Weights of a small image classifier.
Model: 5.14M parameters, arch convnext, norm rmsnorm, patch size [2, 2].
Rows from block 10 of a small image classifier, named by matrix and row number. Rows with one number belong to one neuron. Each number is 500 + 25 x the weight over its row's rms, rounded and kept within 0 to 999. All counts start at 0. Numbers have three digits each.
Before each neuron's rows are labels from the 100 images, of 14976, where the neuron reaches its highest value: "responds to" is what is common among them; "peak at" is the part of the image that holds the peak. Only what is clearly more common there than usual is listed. The data: streak pictures of flow and ridge fields. In brackets: how many of the 100.
# fc1: MLP up (model.blocks.10.mlp.fc1.weight, 768x192), inputs 96-191
# fc2: MLP down (model.blocks.10.mlp.fc2.weight, 192x768, transposed), outputs 96-191

responds to: source (67); pair of whorls (33)
peak at: bottom left (92)
fc1.647:482503522536557475502498513504538482473514514527478485512502537524506494492508497526524469521517494493515485464456505537500494446495490486506485459510480490504533480531514534501500534530498477509472481537466492536486491546517501524463511456527505492506488512488504455441479496544490464533
fc2.647:452478505527531499516468506490515497522495510505438486495530545496503474486488472458478518511476508489486467494469538486508523509483508532512502497488492540527507509459474503503527548447511494493506519490477521520485510492501446489512512451512487503499487506511522515479544504471474443493

responds to: whorl (88)
peak at: top right (94)
fc1.309:495524555495475505464457512475510512537510509505524542513526430481524509518503521499501476524479491549471504531506481491501488516477473544466516533482486501495501489472477489527530465502490511533534542519528472506507507477499504513507475562504511529482494507516494517551507470493515497434
fc2.309:495498442446479535508517502520488491503416457520488435507483512501507507508507489524506496490506495514516496556489542480511508475493508501569534515471486509492495508475490502513524515473520518487505498466495512510458504494504444479502500548516480485509504509495522540502496484476541521500

responds to: delta (31); source (28)
peak at: middle left (41); centre (28)
fc1.365:505460476531513426524483484511464488513465493485491540485516483533491466505515502499474529519513517498452506516488500542508505498464469481435457488504486497488495473546486539501488465498509476505455494465509487473495534504522484510452486497482493465531529511470473520489487485508477527463
fc2.365:493473542535497472504514502510513449502523541518487551453472557505488515480468531450501522510491523503450477484481497491491461518494497508515501514532512522495488517508480538520521515527509496494481517555487506491471521479494441504507500488490508485495521504509531481475482490490468508450

responds to: delta (61); waves (31)
peak at: top centre (47); top left (29)
fc1.650:517510507513477502494514492508488494501530513517482512499540470490518493554485458518477508462532499557481534468442490499477500492443534518497489549544457461462475450489466475453494479523492496530463542506506460510535531484547477515527498500489532507511516529507453499491489470504493505470
fc2.650:495499523535497516524540474506505510501399501498499513470498532470490521502499513493523521494499510487519478456474536450521561514509514502498498523495531536482462504504514530520495505514501481464514504553480495519485538490492447505520508514497516497511490521507512479490503479514488513467

responds to: pair of whorls (100)
peak at: bottom left (95)
fc1.137:513506506506506499495483494501512530490501506523505464495537493517510479539462509541506523536534478492504502462478541538532529473449474527513512473488482464512491473489453478490452525499535504530486527485517443525498522540469513497477476479506501459507486557512455516491505475518524518498
fc2.137:510454511490451516514509529506468431471447445510522481463469522478509518473503536524495482535502524532490479487502503483494501490488503514509474515512493524481510512503501508497501498532474482516533490511499521479463515504492490491476499537505514496498504536525536524501479504470565531484

responds to: pair of whorls (87)
peak at: bottom centre (62); bottom left (38)
fc1.573:466520516528535464494477504504548472480499495518507482503486510511480474495530472526522476488508492522513478472462542535469489461503477499486466474518474507482526486527513526503498531522520504522460487504504486527484495533515517533464505484465506499504471504462500455450472487537496457484
fc2.573:448455491463497497456473553498488442504521482516492532483502550494483472485501493520498508514465517509477479494487512463513513527479483550516511495493523506493484478519506513474543550487502535501483481513470522510475513499460515484553494512505513494506500534479532557500543487476496450523

responds to: delta (58)
peak at: top right (66)
fc1.743:514523506509524472490462472466499558489521532519489530495489511488502532512478554464497533499526491466503535503480544531538477474480485495517491514474485472504449470533485527486482522548511452475513496536492486498533486510482534533497498508492454490522526501524488504521491491526482461462
fc2.743:506502477514469517484514502517484487490444439488542538509485454494490487513529494535506509516496502490540531505516508480519533502495491500479477475437518474516509483555529455482499463494464521508506474453527505517504466493470502487487546487502465502508506524488491550524509484495561488497

responds to: whorl (82)
peak at: top right (71)
fc1.113:508483454547495489477545483506463509540505521502507508461510436471463538539490496492505476481492500499490482534485490507550458491483489493486430550469452494522500493477487503458482478509511521481541539495553477452495513480498535500539505547487495504520538526487522532533520494489488512469
fc2.113:498487528490463488534503483487504456514585505507503467481471521546493529485494539463510499483501485514428495504479513557485448471504510511495485535546509527494508514496492528500525514486478484488509554569512509473479539488483515512491494459496557513498488467495513429492478516524495505490

responds to: source (63)
peak at: top centre (81)
fc1.120:497483507522506541473531456501476516489508556507497544533539489492504510523492468520496510517525508513501511499490516497504491503484494524491506515487421476539488465509467486493455512522506475538500544493511472527461481516493499529515483475505566466491525543510479507498532474526500445491
fc2.120:460478512550483514481478522515505486499513550511449508494526545550438462517470481465537526530496525488474485458480533541508522474494501501517483512513529534510487492499493493505504520461494506475492535539506519486442540484499461509503511450521481502529507506470509473516492491497448518486

responds to: whorl (70); saddle (30)
peak at: top right (80)
fc1.14:483502484514497473492484496525468492533486511472504490507510442494479516549478479490478515456487479494518484523487504474535495513484424517508497548476466496507511489487485467505486494520526480481546547491527466483514484492462569497523500540490489491490521514507471553509537502478514504499
fc2.14:491507522510449492545518452491472471484455483502557457466464525477521533483500554473510493500512484530493511485478543538507505478533508507488470543529499525476509537503497526507503484522461477513507542559505502469490525499498509491481495477484542503505505493504501470484452521505515545453

responds to: source (79)
peak at: top centre (98)
fc1.505:495480493520507486501502466484499495490556497490465512507568496534522511548498475553487504501532472537457503521471521491503498451471483532508505523481465442492509447513466490480478494536501539506509543509492467545512545507512486548500484445479526492483520539505497483503490459543464452488
fc2.505:494468514544519499453501530526516492483533508503463567476490537448466495520484526503480494506492543475490509479539475455506492514475484490482508474472518530520489469532511497494500547493526508486484473521533492505462494497532510499509462527489476494509539557526495535507487472472483516492

responds to: source (74); pair of whorls (26)
peak at: bottom left (77)
fc1.316:484489493490514467506520490526542513476486492500507483484493516500475482484561505539511479554531489483509525492503499517505499450479456502469471468472524497476495483522507514487498500472508464499468491512466500538554498548533484494504488504527502527544475512473495466495458512545523517511
fc2.316:473481479464474513504464570510453476495503484500526460498511512466521463487507459549489487515484524519546504529494496459493490525504502502484511482480477513516514518481483437493490509503506485511496455488503517530509484513475517482489479573512461494502488508504520574489589506462522440517

responds to: waves (97)
peak at: middle left (45); bottom left (33)
fc1.82:548482506518491514474511520514501537502523531514503517511549474494505511532492474521520499477525493530504516518453505529512517488443518532495499536481476427543522430511459493467501521542512535491516552502479470511508539507547526517504468505485544481496514540526516492542493474513495478442
fc2.82:510463537538499481507499529500486502506524513516483508486498546564467552504473489472501460504505526497466482407512509548485491501518508491501489518517511520503525493503497519481486497511493518502515492533514487480501537511491489513475510441501491508497489493519509442498465519523444545495

responds to: delta (68); waves (31)
peak at: top left (84)
fc1.435:507485501525501497492507478489491498491518531516486499514523474524561526535476473532495529513560464509485501486489518508503524505443489561537463509511479469503483465500458448497461467487523518517511540479484447505493560535492513504494493482515550441478515535476488489502507482518493478504
fc2.435:528479507462507527547515520504495470511529491512459482469469533549523535468503514456516497489504534528451451498462515526492471480498502502559516521512474522508544535461486508504503521484520470520518541523481485517506485505489463494505475468524522485515471493497516506484517503507500521464

responds to: delta (59)
peak at: top left (48); middle left (34)
fc1.289:488504479500532498487504507490468493489485494483506513490521533520502495490542516483480488531543513486462462524472509513502451500460455505527507472536485468476498472534498548511499509430527482464475487522482490517481475540494473512481492464499492449511485499502495514470517516561455504487
fc2.289:473461522543487476493502537506527465493499508507490463476512527456521486475492533480461485511442495522472499522493502423506493484505513517492511512531515537493490502457485530516531564524525494517523472469477533553449507475506472503507478517487515468497502543528525544516479495474507496506

responds to: whorl (51)
peak at: top left (52)
fc1.261:518501489541486485500530521485470484474487560469471495517516496529518521502496472536513481498536553519545493495475502529501503517476491529501487520481484478485499460511459496433479491497520506484438530528505475520529560497534509547481502477505534466498518533487518460484466445535496522479
fc2.261:474504506554481505537519459485506504533486554522476530474480543499480515502510528489503523494495493500450462499460549478520509526522521505514497517509490523505474506493502523511503542462517502474498519571483478512457535505511427493545501480489497488509479513514521496488512501509466511479

responds to: delta (37); whorl (25)
peak at: top left (41); top centre (35)
fc1.738:569481517529501501508492483501517525511534513522490526523545451501543552538495437508493504507565501532487496505478503487493501493477488536512498512502454423513500440513460485497474498518503515505524554481496449520489521514530507530504472506473584498478507535466502485519500468530476481496
fc2.738:500460506539547483492482558498492490498549495507413489497494549549506553492478536504513481526471511517497503486505489472480507447475509510500507494527509537509522494506501475485479557519503543487505508516538499510474500497488502492502430513483509523525484515496491460536473490513495522498

responds to: source (46)
peak at: top centre (58); top left (28)
fc1.609:510522495527516478527543507486478492514486548480479519513492523500509524484503448512522498482572523492512493481469503534512465488456517500489479483506465499455513491534474531513501517513486480527467474544522479492510506533476491536450486480462512465470515486493515498486485495555502470485
fc2.609:439530509534503483490500502483525506519469536517493495485488532458492473497493506490495541488487475513462513501481537449524500514529505510467523517511532529487474492516500535522532549465528491500488498541488503519448531491499417492559502448479496492513513521500499481504486508495458500491

responds to: whorl (47); waves (33)
peak at: top right (73)
fc1.423:515523482503497495518483498487520492508498505512524531543509440476494518514502510474471531548500455531517506510540505471515501519505481493468522516523487504460499494457474505498522468523504522463554503508526463489527541508501551503533481548506501521486480502504450515478513468507526516522
fc2.423:529516517413454527540527481510457487487476460498533461489476488515517532477506479483528498492522500517519482483479511547496477493522496497550494523507480508475530535503491480483496431516469462520501534512483492507575495483463523485471520504525513486503488476457495473477508510503524503456

responds to: source (99)
peak at: top centre (100)
fc1.6:471489487538532480511523490507456487482488507498493510529503497496509503504485464530531523533534488495498504482459523510536530453462465519514444485472467501498497488517491470488498536509507453478484489523524485506522503516478496528508499477506514497512553495508519499471496506520504495511
fc2.6:454497488504501492504510535502533474532515550494489448518494501499528472480515519479481518469481472523469532535479531415505484534510514511487535512500518561500493518492500490530520593440525509488506492484499523550443499482515482490550467462479509484508519516494510514521481501502505488480

responds to: whorl (67)
peak at: top right (70)
fc1.596:474495504494476518461504501526474504524488480506498470502514506487493500524513499494517479510515509491498509499489515523540497522455443510514529554467462496471510489514485481513505521514527479520535547500510482487525508482479522523524490526528486466514495522490447547484540472491486520490
fc2.596:494493533490471475537531525491524447501502489513509484461469500484539519468510560468504515512482475519456488478468487502510467479531495535511515548569493538472519517475490548501529518517507464528520527526473509519466494504478441510495511523494570501503486497508516437501465510508487536458

responds to: delta (43); spiral (29)
peak at: top centre (51); top right (49)
fc1.370:482526497463518494502540487480549542517516496483513508522529520491516490497504524517556489543546529504513493486510529493491534450450508538471491510491532488470514482520467478517484497501497514518473528508458473496504532533530498479491469494516478493513499531482533473502476498546488455508
fc2.370:519485498458477521497486517501426465497472446483524509500495496473499476486516456518507488520496518524545472508493507477520540549499492504520481492455489495511511518506500417474516463495486496518509469481479500522524475502465526477481520528527451492499480530491509594483557509471548463515

responds to: waves (77)
peak at: top left (70); middle left (27)
fc1.533:487511486523493508525523481511511522462489474501536513465547525531504473505509534472503592526496520510501509509460504538470512505485430506510405473495510501470494464551500496523498511496486542511465504512473489493467535533497505487460474511455512485508507498482487498454514489527489544481
fc2.533:507507496477458510532519497505451455495481496497537471498488525441516501450518496524465492533489489532515526500500478489493488507523512506492496486530463486502486532491492497500514525522492502534503497505502537511491519501494561463506463532491506501485488524512538544478538506453536476500

responds to: pair of whorls (68); source (32)
peak at: bottom left (54); bottom centre (34)
fc1.708:479517499517544512504485529516529468516500473545499496536499518524507461480487461540503475470533520517529528457460517521508485471495457496517499466488478516517528485533513535500508529493515478524490491544485500534497465539480479494477510470504491494503461488487514469452487506535519459516
fc2.708:466489476522495536502513507474508505524480536501471453483521521489494435498504457528485521500470508509501487507480504453499515501497500509478521509467512545519512506461486467501503552451539485489507496485465512552490492486508498492550480520501492484506481541499529562499546487476495477510